config.toml
encoder_arch = "mlp_mixer"
model = "contrastive image-text model"
dataset = "rendered rooms with furniture"
train_examples = 36250
image_size = 64
crop_scale_min = 1
horizontal_flip = false
translate = 0.06
color_jitter = 0.2
cutout = 0.4
tokenizer = "word"
vocab_size = 42
loss = "softmax"
embed_dim = 384
encoder_norm = "layernorm"
encoder_norm_position = "pre"
encoder_activation = "gelu"
encoder_mlp_ratio = 4
encoder_parallel_block = false
encoder_dropout = 0.1
encoder_inner_norm = false
encoder_patch_size = [8, 8]
encoder_conv_stem = true
encoder_layers = 12
encoder_width = 256
text_encoder_causal = true
text_encoder_width = 256
text_encoder_layers = 7
text_encoder_norm = "layernorm"
text_encoder_norm_position = "pre"
text_encoder_activation = "quick_gelu"
text_encoder_mlp_ratio = 6
text_encoder_head_dim = 16
text_encoder_fused_qkv = false
text_encoder_bias = "qkv"
text_encoder_qk_norm = true
text_encoder_layer_scale_init = 1.0
text_encoder_parallel_block = false
text_encoder_inner_norm = false
text_encoder_drop_path = 0.15
text_encoder_positions = "rope"
init = "small_normal"
residual_init = "none"
optimizer = "soap"
beta2 = 0.95
learning_rate = 0.0014
beta1 = 0.95
shampoo_beta = 0.95
eps = 1e-08
precondition_frequency = 16
max_precond_dim = 1024
one_sided = false
adamw_lr_other_params = 0.0023
max_grad_norm = 5.0
max_steps = 9300
batch_size = 256
epochs = 65.7
lr_schedule = "cosine"
final_lr_fraction = 0.01
warmup_steps = 270
weight_decay = 0.5
adamw_weight_decay_other_params = 0.05
Rows from block 4 of the text encoder, named by matrix and row number. Rows with one number belong to one neuron. Each number is 128 + 32 x the weight over its row's rms, rounded and kept within 0 to 255. All counts start at 0. Numbers have three digits each. After the name is the row's rms in percent of the matrix's.
# fc1: MLP up (text_encoder.blocks.4.mlp.fc1.weight, 1536x256), inputs 172-255
# fc2: MLP down (text_encoder.blocks.4.mlp.fc2.weight, 256x1536, transposed), outputs 172-255
fc1.1256 098:127125176106151120138149098145122152120165132152124136089121120112074119215078080060067115138153133101152170146064126151069154131143129117162122101130160144186132163089114126121155149159194156099117110117150170131149103149158140249128148114079075137107
fc1.1257 107:129106155112122146128160100065127087149100150159127100125100138098121106096116135145147120113112095105172149135092120108073090081176087086137111063142109167117126127081130135128102122185117128111165103144108176140135101151160141170131115128124101162106
fc1.1258 098:156093060132083166123082070131167100140099124162136109133152114038119116140079128154091132122136119091147103109143084128159141080117180061111117151146156078149150120183150077122119149123093210144126116173158116140203114139109103065120141096093114145150
fc1.1259 101:126141161134142097123091118114148138058159114052106156146096090139071121176125169118145146090064188191122154107121111145131142113097086136122143131110133112098115158158117161070125145059134106142174175086116086160149143125169198122155150143140090097137
fc1.1260 092:154158113132121175124124170120143148097117102174114099194099106151146074117071164158115157097171129147112163191126110131123100095125144095131141066138086144166163139093093142119126144164188142151146075139179142120118080118118164102130100101170179165083
fc1.1261 106:100119172078131132126114091145114051064128151143116082135182123074168138181144132104112110140150123175150125120122130153131136104105090141109160130112129105148059117120134141119140094183144097091152111121044147157168102123104150117105103124087127133114
fc1.1262 099:138156095147102146074069120111117173072143084211163087161112147136183124045077092119122067141150154101096156160155137112104120147175112107118068104167149178107165105124132143110074185192114134137168095142156121126121125152071095064121141097101152123089
fc1.1263 100:143151125135094112151170122104134163135165146174105131107116157118188110089166122206187157099138117190146086117145127115126108081145084084145094106172101148130099073086142124145162128140130143173136130145150115102139156158174128134160149152117120141101
fc1.1264 106:135108162091092135065170151108147100118085171149142150092117103101194103089090179173168094152097147168134121112124094131094083151159160088207165134123140119190148149141121108092077117125124126168193178101093094120171146080112153055177131144130112098110
fc1.1265 099:165069124140149089134062153074128158165160146145087106138135105111129101113161102102145131134184098126105124160125118167138137071180173147060093108250083135153149127161093121078105134235102139113135092182132091144089149105169114177126115109141126160109
fc1.1266 093:212116068119174120129080060169096057133117074109165083145134166090114143173133096109051139150128159108173134128109127152156098116160174141122149130160105066123192161137068185098149184201153102063142146154203134146143157112115104181157116102131116108057
fc1.1267 105:153103127113087164112113151135119123168157112193152145133122070152150090137042136150145181145147101043115150111099067069134160103108117118163087154105165175156097132090164141162158132079140193137130116139122155114129089178159161121129161144136133158153
fc1.1268 104:099108119106110148141155143122122117120073202187105116124147148148160105180110147154114118145153129132144085129100103149081114120140171125132158141116131139185074133153092122159112123164139139077143116129129134107146118069094117101159064154138132101082
fc1.1269 099:140150088170130102163167075126127148122112064126063106097105162135090138099141140127146152119158129168076073182151159182158108180168154105140145127110059090116170128166051137099073147134175112093073076155161179092119119136081108136068116107182131110054
fc1.1270 100:163122154121156083143149063151117186125131155072124107141123124116094157127134141133141131136082146094185148122103084172133124080100124121123113185192126161111120142092152128187178101054113134089143172147069176097173157143161046156153122078093062165231
fc1.1271 101:115128075155150149160104104098098067165139111123097184113149097112088116157096099141097175131143122118120144052087127125119110125143134134187104129084120136108160155110125075110101167165185122080171123137174170113113120144111146179134077161117097127088
fc1.1272 100:129142123127123138139083106119133169104193123084144112155118120166082111134099066114144144144127161064118166117148101093120145116092108155085069171164130154139140127108148163111118105130118188130174125168098089128034115166202125130157139133155117082126
fc1.1273 101:115138089147081150081096162154166168114162191121125134090148077131158057120138117206142067081141149140099120045151093123127110132162143073135137181123157082126140133109176088101107152082093184116126142124144089122172147084100122083167145132101115085132
fc1.1274 102:152136111077126106101121088094142134144108154124099135126171141107143148087134166255138188152131099187160069097109125147157134089105137105127113128112111095162128162074221084143107149056121100122138101100099163151202098139087157106077126121019116170178
fc1.1275 099:091150104131115080123156126132106139175164114196136175118078140166088163105100122102137163118145157188121056143146135153169125154093182129099121055158185115149151181129106184165131150109192149077107065114107163074158143164080123147070117169137094176105
fc1.1276 093:109150168167127125147146204127193109127088138153079084099160129151096101130114170157141131167126103131151116142101139153071140108186118133105128090133053100127106081175080099100137145150095138148165118169137129097133176110141067120148127130108159103144
fc1.1277 092:144154071176153101096098094102101122158161063194127158087139112181092123136197156140114177098074104125114096158169153159140118165113161097159122056095096113094153143115120110135071126069154128078115096098167136101164099147170130137104096190085110161083
fc1.1278 100:125125110089112217107132105137124116153122115157120096182130140123163177195072102105137086105131132126099145119115128066147158162142112130080154189110121147184145103149122104075092154130183160106171117126163165084089099149129115163132155146215137140035
fc1.1279 092:173115098092166170129082137185119089163146106077110147121134104109140099070142140100090086185104113130088109139099167121128092167178121144074042154072104130108149107058154106088134192139174122110106132090176140100121196117126104137150203107104128141108
fc1.1280 086:130166116132123157092095189146053098159129129157097168194082140107149143141095149104103058095154177195107121075142114068152157188132134085145128122139132127102117145093117132124148184134173121059152099114203157096139170128100125167136151118154118103077
fc1.1281 096:162112142123077129182169067093093104191137096166104134092123164076098161105130167165134162121091120153114129097103114132157111140130141054145094156135120128129166105090138118174122155145124096146154114124156139059110131175094119117158132157091137112107
fc1.1282 093:086152078153100097156142147129124115125149125139091173124152159134094132118120083095113140157163089152105109142091151139146131172174185140114132095122108142140118119141095160108155117138135155079169092125082146125189100122097136132071114142120092104102
fc1.1283 104:144142085138158133141111113050173105193077113170084103119168097143105094107081153187139180127112114056138151104152114146148113134118172136128065132149122089105166155143124161121074152099011155098145112178129144140126140095116129103110172107138111120088
fc1.1284 098:130172141154143140084148108110110163119186151163142154111122127161124131108138154126133169184098135139128136163166144145151087151131094170138197131108163126121106153102103157118153136118123109113089121123064061051118122161078152090139085136084109165113
fc1.1285 112:164175124125087161111075096129137096087111126119188110114142159145159134144118090203157146099074178085129138162142130102160107154111075094142096155126154104118170141109124119126105146107055155157175135129107123133197113095163143044151149110089131069161
fc1.1286 105:158158099141126139103134143116087147190107142188121167115157135129159105098128131126110074137147118135148060130134149121158071129162153087134186155099162105127126129121137143123158089128160112044078114118134114125158156108012112136167102102076144200115
fc1.1287 094:122151106140094118145183126067184173077134143135116120103131151128214164077126132123145124146192160164131097130145151157145142148182146088163137143169142129127105100142133136106137165111136153105091121135160147118174145156051076097095133157074148159185
fc1.1288 107:182153116110129151148092065195073156103171088105120119162107138082116105129131135099104155134075155126154081140130055110173116072110126065100093124159149136099141165090153132147191142146142103150133102105174152131199152096130036152127113072078125151136
fc1.1289 094:151163161107186111168167135110112161105120103093092153142111174081062132171101120096128112113144137168177074106118101134129113107112058167167140123085097100107173162113141119057108107105142100188132145125142193158169145155161103185114153096103076182133
fc1.1290 105:143161143139099131092124114147090172144145172087079121129105097102149071114177092145110096089182127120149122111168103169187094162162130131172123140049152146073149173123105110130131152113158113118005097141099155125084149127140093177164121078126095181137
fc1.1291 105:161091149095179117144155128160159141092135106106062120180112138081094158146103149086146182184159094134130125122095108117117134070150097141119165127150113121137086114141147161104160107063153124146035167096128087107147166196097148076133127129084147175148
fc1.1292 106:105164110179126149104140085139107101121133167168124180128110120135110132162110164144188171143112122100177157079083139121102035177160150119156139156127093101092113150116089123147122147130102116152172145084169143073150115155085181137186103109083099120062
fc1.1293 104:138095089104062148153151186123124083185151136092153114103104097141125069125052068124164106102179149147141105110108112065099113157151175119089112127095138155133123108147110076160119140134180187128136137097156181151117140165139146125115103144141115103082
fc1.1294 101:150176157121108126166168158130122128123122143093120097088121172065148114109110126063157095191105112141168152108118095112156151126183064104123144172102096115167136137144133082116151147099097182182122129076151115079111129130140099133162174107113138141188
fc1.1295 096:094073136130103170154119133157121127131155144196138108176096091098163078144119064180123095134138150072084176120130192126088137159148163110182152113123187136131095075121122106072104153104138164087114118133169120120084106099162146151116162174170091130101
fc1.1296 100:159188112140111181064114081152097163147166156176116134139101134089241124100129146164194139108148126076109098100138141117179084118170138069149127094176190170102114138106128126183164168143142128169111082153145117077144117151109069101217123106131104161103
fc1.1297 097:101072096172114099108089087154110073139129089175120177100076119105102116119127200135106150118102100161091202073160078101122186182109156085154121180096134115144173094142154112151071144087107123143183134085163113161150158124117151092168148115062114099149
fc1.1298 099:116155116184142118173138199130070083132067112139142144134093124109089117122114122098067153107162100116146133123131109099163159101129113057079088060203139110161140134153092127128130142219146097081187057171127146106155094085167138128092110152125189092110
fc1.1299 093:118191147067086115091159155125133099064139104099156096177167168106173109116157098127140112153141155130095079102133123121144089140187115106129149150123146086181143106113125173114064124108142152144212108098138076114124085160079109052140135142135110101149
fc1.1300 102:088139095163065094127163131109102170089122139152170173117085124144184087086090110155188120099146091134134123078129117099101132124117145139169146105131064156124152170096169152160144079164162164143152082120111102133127160152134174145162097165112180206117
fc1.1301 093:137175077150129132122148105087034127107131078157147102144119223050124089115151131121087136155144158083141135126156097126140113096183132023117098079144086099114160200115089126146130200195089143104167072143168192116150148120110136104142139144068088139092
fc1.1302 095:156116116124096142137110104121089113194105150172118153120104126122118165097105087157124054109142142136078107089143165096133115179144155108100126138143127183132144142150093134128113145163080175114049120152188113084120143061068079091118157180160099167073
fc1.1303 092:155208128167124105118178104144091132082127099204122059180137142105117130119168106143087104155121142088150168145184157143132080117201095085118113054169130114129089108124081168175169180143117095161122113152131132089119095095108059138174104113121132082101
fc1.1304 098:177114126129124131091136111121121148196110144141092139143060084093141141098129150136147120129188148186161070157128074170151092145197161134095120116112119129116145114121085119145149190147159059089109112112129146109161158142136131151136094090154160209100
fc1.1305 094:106160119142099065143146126116098147129116164180115136104152089128148105099162140155161106156157126161163108093156146120122120125155076167144120140103152135128171122162127152136069123090139113148064117148130089135107145147102124075155103166066148198174
fc1.1306 133:122044136181124159120203079143105110144119111138066153098134157123103093097100103124101136171146140146138110076076183121159134103114092070116118085144104129058160063100148139160131108169136128120170085060142170143117135105146146116218114076113113148130
fc1.1307 105:124175071143132131104183074127115136135122187144112198112085150140165145135091123171187134104104137158098087108079102126160136181153128128133092112093136102103136127126110166191115112145126133111130110095117145106161141120127102132114125155147134119045
fc1.1308 105:153145106133090104103101154110120120123130183126126147129139060138153147096146146157127121153095182201118159150128121200100107116164202154111122131164108094120070149183087132130086162149138110073107128122106094105128168111110183061110087142120127069123
fc1.1309 096:129204128165106146130168080089058100125128128165101138162118113105139062130119145134147180159129133101124081102130129101146117156156097083163138086159131087112106150115111134110139157167120122158142129089120133124161144098044091127151104119099136105094
fc1.1310 097:074136148114131126139183153167182139119089132179067091068143086147171122154096128130153016103141135146142104058117114140117062109165106127125135127112141117136086093160095099144132086139172179117081115149104127111055136131137116173121112126090130161088
fc1.1311 108:114091117086092155131098131159136139120119141124108122145145111125131142079102099153073083108170135136112062109114132139087085138152165147127175163093144149075137102124160081094195130055119143171078179144154120073172133138111086070139131119058077134160
fc1.1312 093:162150130112151102142172148119149162171160133123101069161144145056146109074171117131102043174181164122106089108128121106082100101173125098138130146160142093114135140109147152099154170118081108121084196098162117148153126089026091123126185140112101164152
fc1.1313 105:124144144121122108142119139127149165081169147159100112160126089107128089123115141128132131189153065118120097115130132138127150110230097155144157136085119138181141083178080132123107099111142142143097128132088042106147134124109119171121132132086136103096
fc1.1314 108:091097157073122165144127178137120115138143123092143124137166120130096130131069065089097109134111105111106125128092131085121181163087115229085132177143142156174090157136183153106170121132128195114143110122116120124099125098127123140078146126132156161098
fc1.1315 104:178149102086144164110120135091126149114162096111144103169124168133094135109133110115132133165115135136129135166192124092150161173131105099114107145145070099173197119124148172079074132110091168136111127122131169114093128179111088141108180130134177165104
fc1.1316 100:169153138108116114151115112136120106045144120014127073112131096112169125117104049102102119086101138167118108154126108100147163098146068128134107090100137175118156122159173214092098122080148127201103113090101130122119154164170112119135145116136118166142
fc1.1317 090:146138100161149108153114140148128116153169169093077182135161161076112101141153114111065109116135139196095063091129121144145053109143168079102202145155091096092077114133123137095172116092109186059101170096201149097182137116099131121133166127124106149121
fc1.1318 101:189135142110188099104080104172086088163146095108135138162145167061131105141189143077086154164117118167107069174142132102176125125125136102094158130159117085140111121134134141063162134122054125090106115098136150128158150121116079091120154105074129122087
fc1.1319 096:126113068143135198142126103184118108095156145146116134132129048157145175132090078115130173159082147131107110111181093135163092145108115164098131163128175129113119105124130151137175119078097145117076140150134107039167118130095145071117099101162136113158
fc1.1320 100:170162062147122146122170144127072140171038120170120149160132105096112152157072029095102054093145126133119116053138094111141093168170151115135184131140096098077149165179097177193136126152104150112138088152180089111143148107148101124116144125169148130052
fc1.1321 108:127166171101149085120122132171159149149060124099126099110154097124133126136097115187115119115137092155135106097127062145122148114063078070171159190084086105116131074152125057117138125085168152137190126150151131111123107149202080139185135157125129172132
fc1.1322 090:098108156101150154073117147154124100179110143117123163112113107151094163161084079105135139131110164148087103108148107111127172143121153080119120100110132093138146164143086139130168168137108213092145095137172174056146141156150116168177069130207120131090
fc1.1323 102:102112121141057174142094117131147117108093107151133112173148121166126111100099116159113154102129113043097160084106153078149181137106136146142119124097132176165168134100151114122095124122120142126182091171148132122062092132145095114116169121187161090080
fc1.1324 106:195116146114111092156174139088106112156120130173082126124079137103062135124121155113122113132089065159127150097117114165122131077189101097125113134119085160168112126169097170139124161127117059130126099146176134109129131124137133174145102143143107154081
fc1.1325 106:130114138096142153071142214126140108153135166131161147125131089163193171145062162062167077134137144137093114093071095145153119149136072114108074140149175121095098099106146112173187125103108159144116124127163096104121131143127135101181146112101123103142
fc1.1326 092:167166147087088090079131142148127162078130138119107128106065067068126084120108109120135129141148134138127136085149077158071131111139067147180117169144118115092120083143181166069176113038103141149135140172188147127181162147176114145145196132142134152142
fc1.1327 096:130107150099083163134079124126133063141133079191158152134130132154064128150047126139162171155136110144126128183050151087119161113116156124098152094019141094180122169092124091150132159087169137180062134099142126130143098146110210146102085178092118086097
fc1.1328 099:129121178082129114124148168090114129128140171084161156093111161125142118137156176072183144142098101145130155142115092112100108135152101157144079182125113160165148150122164123077132072172088093157090178073099153107067114161133171141122124200126126142126
fc2.1256 102:127138072182132135142134183113128059149102105109123078203108123153184125071176154145184155125094094186072141119160114063157128120119071125085130163145110124092122054147123088185120140122090090140145129137119124113072120132103139047098108168156201107169
fc2.1257 105:096096087139121101131098155161086147126161109120127197158158093165141148126126110154159138132125141185091120117126110099199150162110168140115163201120140070144142093155102085115110147088103139108044153093160118151108129099094117110115142114146120088146
fc2.1258 091:109188134118158101108182161145117165183106136083131149125095117196139144105170161108155153149115140133093117139098228104118105192140089188181110161105122154127096121148081198144116118130125053133163171112117136147095131094135168166180116187175130106132
fc2.1259 102:063107098123131152128135168169079111183117135186124160084125169119189173109141120149112101131153053088139129170148130115125116121179137113130164099121118146156116083120090085191141109215138162126117076156132165062126131155102067165090124092130124169117
fc2.1260 095:067073147167156103159107085116096130139157131107110165125112154060115160110182103122157064166078142096152124122157155123140138123180096146129067182131162141064113095147175105161145111118114145089085170118131162131130161108122085141111143173077080103148
fc2.1261 100:112139101181191123166157170127138177176108138151083173108094125201081142098093130103104135109104111061093131152106100102120140132116128127111149135113154140116175090162095110159109143091135120111118125132161081065095129113150108144112164131156147189148
fc2.1262 103:148105157111166142164198098122175108175098195075101137149094075085076106189158161109139149165118128138171085104107175136164096079119149147196171159107092137142097169148131184130119104087133133106085195100155150172135136098191152164148144166129126092164
fc2.1263 096:155058167140134101148086090136094126101122091107142145144161106120058134133131116061116083146111173124133176135102099126088167182128140156095166134133170090102171165125135120143109118106104185112072135089138171178085108125112114131129127087166102112151
fc2.1264 110:063138091140137098197135068109109149122175065153088129189111118108073164145157137085133108106173130101132101182134107105136155103128135132052118102170122101087145086142099122173179148151123146128090088136160148120093112169162108210074163093157118144175
fc2.1265 099:108144134094109142132170112201149114130124134113155167147097142150138126139087158176119147140097148169180137097099140054153119158115076086155178198000127120099113135136189123129092135051114134133097144089140165124194087119108179094180125122098110084186
fc2.1266 104:086125150184127182069156158120133194156094194154082150141167084182153118109134119115195163095119131118050116135170173155089124160109071116140076142049145190105093107095206053144106094066102155191120118098069155143135104137117142123131112168124139156189
fc2.1267 105:128139100130206093176144106108161163124103113097104090154099161136115157108186089101123093140109128203138141135174158159116161110180084131100163109191118078087114124181076147136108106159103088128091151079121083140117149066120100089138077179085109094085
fc2.1268 101:125126098149130057169127083114105153113193053114131138155080114089107139063118145093139122099138120133117160135140107060201180118164131083092103103187138126136227099135136112142124142110150124162115114121133110088127143179136113138118177143129144135187
fc2.1269 106:110115167105068152070104131158123107139133168128139120187107134103180126092156141136166125124131148098160156105142121077088128086129147134122065142105171167115170133083251112143124119109094168157145157097100128123103172110157144140205135136131169108156
fc2.1270 100:108113109143088172096120168114118106106117118175145092115135105163138084139120130089057139106130075161075172076140170102161177161127099123152173121086147086138085151130082120094105130144095100161103090147163089160085122098101211113123086178167186095086
fc2.1271 098:145101170101084138094148114149108190109137136134172113179077159164155119051192129131195076083112139154096104176204163126110130142111107083070092161147153134149110085122164115149137124111103170205087142118108126110126152097131112082153129139107130092117
fc2.1272 105:135137153163144147120138175142164141154084123170140152135130131136166122162117136159082117127075085180179157100067167163122094129182109131187152147089126160125057138155096116135155158123127114128059148091159158177200159063132142137129085135052103167137
fc2.1273 104:140128152167171141165163075083128104130085075130104102167114193102093175143167158044121149168117141106132139222150140131123119108093084160157097083192109122110110150163054160172193086184190125168133152129157149139095112139122103184088082145155130163133
fc2.1274 101:101117117142104130143156125146106109156138111141137179076105124146124141146135112025123086138112140066056167187114139111109131133142118142171148148183175111115151106198058161146142096211145172153145148138130071127091114134151076132136141132244141090068
fc2.1275 097:153119110091174152122123088130162100084135155068115099172127122061141097079172128174132101124136104115113196105110083101079144081156042133150145202132109137137187049120162104108114126119085135163119197149137126107090126110172120142226125089117163032141
fc2.1276 093:139108111110110117140077049120085115079166132126143123177113144074105125090140162127137133082151161147142114085162141098252115157129154112141141179129214164163187164050157123109103108121164127087055171091113129122163094093114168146111115126132114125131
fc2.1277 097:141083120021085156104136118163121091123124179068130096133080120082199124080107114176183084120152146110143101111135103109100141105109150108117140172126141159179169101131147160116146166185109136136120157120096151125082165144090079111191133070201164102163
fc2.1278 104:147110110147109095161125155114139165137138138110143125099100082135127078104147124156138156155130135166170145126122134154107120085154146119192098077120127093083109177145152171174103117131087112123076159122152086190144188072134155090170042147045136136185
fc2.1279 097:111117116157176126100164110148145143085068143157055118157161125167100117088144111114188154145077152159156162138199134170136158096109127119188156170105141176092104166094148135108123110093145142176113109143101074148134103100100097127151059124100142126131
fc2.1280 092:133083104159143181130139042121204181112143153118127115080138134152096084093188101121169142116116133091127165174155125196063118087098102130104114129136105131090123133144144146178124100111164166200095185120097118135066155113144136103142102130087151194140
fc2.1281 100:128119134138160126107106115146096142080135173094192125137183148165143083132177126074145135099127163110093125157157155133080156169115107209105152130126170091124120156106136085114118082107091199149051143127109125200113091076146148095116106087167102135133
fc2.1282 093:113122148152186091091124068134131139110128149120119123171082073121143139073129137155143108048132160116135158141116101129094115118130041126158117138131157146084166128147180094194075120120160107185049157099152089118053127137194127133194159091124151129121
fc2.1283 104:094110144121112125096157109225071177108137161105161178138090162074148134116190167111177121116146139163122080145128168099154144094165121069126153148140122124092092138139142135091132086136213132136095158038136135107133100138156134149161076140141136106156
fc2.1284 095:123096110119170136187115140145166098123079131082059085153127126096142117141128112124119059123148116069107123119074096166107152074091101072107069119173073169161148107117140135123157123148141159113143159142203185165163156053155087166099160122173175092150
fc2.1285 106:132112172150187124170169162111109179169161122118122152081084114090064124135151146052082074128170097152148136082112148165091176062177161144139137069181117133132060150191118176108136098173184102138103155086148134129089172146140101181081119172160135176074
fc2.1286 108:084107131150173149141170123156140109062102112075115080153128109095101136118151141090156124129098134077088138153140099149100164126051094138112073078192130135110122109088124115154147137093126134180172133145139141122098095125161140114112113170186125078156
fc2.1287 096:099112113108136114107096080160083069194091142171119098165138091096076136148122118112126107116135123055096133131110124079155123100136144138139114088088104096158150166106123167159123097118119139140158114064083102145099092125150182184174161105215125089096
fc2.1288 106:094085114220137152109156169109156129151102155137149161067156140178114111113139124105126098102125094132079157138137217173056147184115074202177167147105155138098101078151107088147112094159162164127141169188122128130064128150127204123124100151152132139104
fc2.1289 093:080098091151087129129093194156151051144142140163118086098160100149202163065186130145179158130108094142072181155164120120136171162105156091119173164135188125140134055101114116195122112156114131045113104115097086053067097110086177112098121124175194099147
fc2.1290 101:086097118170186130157154132127164123125101092154165123153175163148119149125134115081140152147139134116087144164134143113034148112076090088062092139174103094097083123110121149116176155116138112133243194115156121161118139107112148076040118141141173145095
fc2.1291 100:045147072162093135078081150078123096158073177171085124114194138182186146094151127147157088117106143102109146152190134154174130168099152150116123134075128149141169107054085091141147103178137137099207082171146146100140110029109128196110098130180110091136
fc2.1292 107:105073125079113132154108177121117134103148084093124168122140146106131152081142121119087072121087093151090109162167092113147194089114113101085091125133180145166156066123163128136116103150160143112089108132092127130110161086162068121065152113162135140150
fc2.1293 097:120148138156169106124087093135112145058115104156117147181116171126118176076191162157138139120123116174119145163154140129150162144133063127188129145144145106129141126109164111097106147120088086150104082170094087074121047053116110149172127140078150136132
fc2.1294 094:096098092195153132132108133146136135125115090134115122149152077136099121141162109166099137058158128147105121132095138142096141110089144140117123083180152120076088148124103190135130071124164068103111127175122110188131184066094140125101055137206151122076
fc2.1295 091:176179136125148127115114094102137142130145076083073109144108162153104162101165151121171149154128127209203100129163101114138110121178090118108067146116049134115145168159160161168143182133119084173135157141141161150166148146106108121126076097080149072147
fc2.1296 098:136041143133137087185150097097121132103118087115151123138140110145010077129136112073104099152104143166137156163105117124090183134098082147129113158155084089102119131130150101094122101108134175122094217083156132196107116096134201132032138182126126088125
fc2.1297 099:103160138074141133140170140115094160137121177086177158128154141140163137111151095099141079110172130112140047165116195202092056091138115146090153086154147151125136135128080120121147083168135129152117134169144142093142134130137109148129144109196131146133
fc2.1298 097:162097108138103119128114108092157171115195145105118148132127073131107085123127132171147082089148153193124137130120121121097095157134133200137142209095118129063111098141127136144085140047113110147064172113123174170118185179082135126139166144086091168154
fc2.1299 095:146106095193184136178121100115187150182124140136095165152059118081060136118066133091094114180089065111168187139085117171110127079110095145149094112146116162100090146164148113167178096150132136159050156145118157133116195097181143184129085133103138130105
fc2.1300 107:119087130081150127138072126099138071160169090146092153099150132115088126168163118149071072131139179103136161144122096121127098131123090078115116172159210096109117084140095106104138175097113139129077153099119125170121091113097076129089180104127064100165
fc2.1301 099:140065163135138118138139121165177158151101151116128139122142052172146152116134097105170119071078131118096096104098200130107119148110117192145086166154166165137100044136169151127089056056171141160099185112107097163102131153109117131181130126177172108156
fc2.1302 096:116152109122109135116143167157180172115145137089136085122155134146163093134174174124160179166138186138181147162114115127118120135103137133171136126127115061127168152131145145080092126077147075125207176128120152159124147143122203163196086125180180070202
fc2.1303 094:140062135138159120168089086065171148147106140079130162103131098117115124127114117084188147113148131120115070102078109152103166106118178128123121162133116171132138140154176117079113065153163134098121140166167141148169183149122170133079170136157146151154
fc2.1304 094:045108103129104102129111080122098133025159144147119150107203190137099098128132115106109109098130117053084173127177120094111131146092085071136167152145138126121168128098177113142126093119120205160094140150123142167086066116093132127138163129088077105165
fc2.1305 097:158132136044195141124132132115167114139119109137122090155143098144152144141126127117129129175084115082088131141100095133145128111116180099095135119172106124182102158083101130081151115129089137097173126096103133117174083119121119140132153103213131069097
fc2.1306 109:099092072106118140155162096124164102095121148155106125145114132145066098084181109158192080068136155152151111170171152139095140135126145146164132169098138181140114149146157117125131148090146105162091130109108051141153133148093122154157102072097167147090
fc2.1307 102:092093143110140117127104145116094125138148059124139134118156102114100137075170131086096094131151165105130200148173114121100118087135125133131142124179194150141200105113126071057099121111171125189107186103113081128078109130160124136151125137164136110152
fc2.1308 102:083096143099148156137138097142105116143110102136052120143120145138134114140110142107126132135147095018131050108128138083192143132120113092109140134084143171141173100074144117105147134109096127137171117150135132139180091130144098173147204106131160152148
fc2.1309 097:137047114151150104144101122160156146095155114108137116145117156108049130082173145090119055060129122139127118136124105136092149117119137140072099126185144153112171080128137127158139098089182123135064145174171156103077129151190133124111147150182105127126
fc2.1310 096:137136116114076100160071141096099094116159105122168130211090152079070115086151150137115195152139109163148149194156104088196157141124178112146093180121137120173190136109096153094165190126112070128127139116135116130174145077098140124126068128181159099176
fc2.1311 107:104179120136109122129153128107119113120116128127132115118115159143142143141157152083180132200072132133137125192147136141180125161065041121190088096106131096206141147106113145122059151207119135124187103129123100182103116069093142186135098145193167098114
fc2.1312 098:114133080176157150093140035152127077089056118147103096131154100176140139138121161060192187102097100112144128167117129138149161117109115122153149095146082136160109080135126112142144071125175178150148086144115109081073086140156138159152090150187171085141
fc2.1313 101:094135090149131123123161074111129101178073079142108142136145105124151165111137107104135112110122158126127143147106101100152101128098154111114076135175132156110160139105144120144165124143153108119137117109161169134117095093164124108131112122180148135179
fc2.1314 106:130147097187123142106129146135174123129115175169120116113090140160170112139157202164150162127129147131163158114161112165147107095137105059159126089100077106064139110130044103124042134137139071113149135150139113134149135142140135135144079157094137147169
fc2.1315 111:120114117174151134123171142186191146188070192151129095101134076111159147166119124120113122127123113088129136092087175176083128047118129186152137108066155136093058178134117132150152104136157122107162109130098097127120157086134181120186065135138140087152
fc2.1316 106:087113130175150114121150178109126158198112170238149165103088124127058115134129205164135079137167111111166144093099113138143104126143143113119167145152112125112120180112078034131123123181136140083157132153140125115148153059101118174106090130128125131111
fc2.1317 091:100138130188119149106129118116142154094083104142096089127137108175141169080112167130193112156097146023188145162132118135104161173076065129135055117154150165084134106088156107202128132171182114182181075166111096141084137140098161175139105136151151118158
fc2.1318 104:130093098186130162122182116133170175116082191144090090097154088183108145095116097123159121086100147070131156089129139193036190121107106153152135098090121151066118169122153116185069087135207137161159128155138123109104112121131184154162095138183158150146
fc2.1319 099:119149170108160107088127123063138182180085174098138136116141165118104040147154183136124070112158111077156130124054165151133158087137168095129089100114068169116107159138150127060125123173159100149178167106155114151135148077174160174174121171096136137102
fc2.1320 094:093097129108125142115109135124176149127172110099126167062116099135181105137212176146172160135126174115106147217123133166069137114070095123134083131133176180079175062105131110047101117111144078158131201102105147159121109126118121139142128147132125148205
fc2.1321 111:143127078157097187159111125077113099116173080166127117138118129118104162100137120087143130167099160122111162214171201112149109156169149174118090107143201091129131191071132144142176147174127126120072124127097139168115122099056155128040068120119119111112
fc2.1322 096:160144082136064165132097091134129174072145124150162108170124194076125066075180142170131102086138121119176164157141124149112093113109131129119081146154138130099137110075229098125138115142179102165096174122099106152096130097114156111123147133064122120147
fc2.1323 107:154141174115106107123127102105110171153154151129196146110081167079109126146161116141156110130158165201164093165165138148107053135181132104128071133137128086102135187146134142112136167124139149112068160091159127135176166124135154129142061152068083140148
fc2.1324 106:091143117134114138127098130166104138120119126095180122133175110108206103079170164147179152110134155124112086156122110042145107185085184112091144109161152111114180095057125022141067102130119160111110116149114142102139122112093132079132169092168158099183
fc2.1325 103:076147108178124121182134032114107135065109131158100119168117166099036077108180102140068158100134108126133189175184124119152141089160137138151167100112129126137110154128067146131123091158184139141078132079106142140096080102145147130083105166150103172084
fc2.1326 101:087098088210216153170096155091136101154099138197100107132192187163117145124167156119143092108116109118111140159148117092140149121100122083103160094161159152081121105102080079221119130229197121142131146075098111095102098094079137167071066138126106132139
fc2.1327 093:137159118135114158113147129135140197095126147073101090172077169093171120063206121166133081118107153149173120119205101138127086150116079124171031103213121142087166082142156129139131116174079142123188120154144129122142153100133055129190125100108114120101
fc2.1328 100:113116103193108082172137142147123100143145111189101131153140078137125141152115090200069118078195131127144124106103117098129141106122147105076207063144120052109102116152085105180120176094148144102148072139132109105171143077120110103145152035135137122140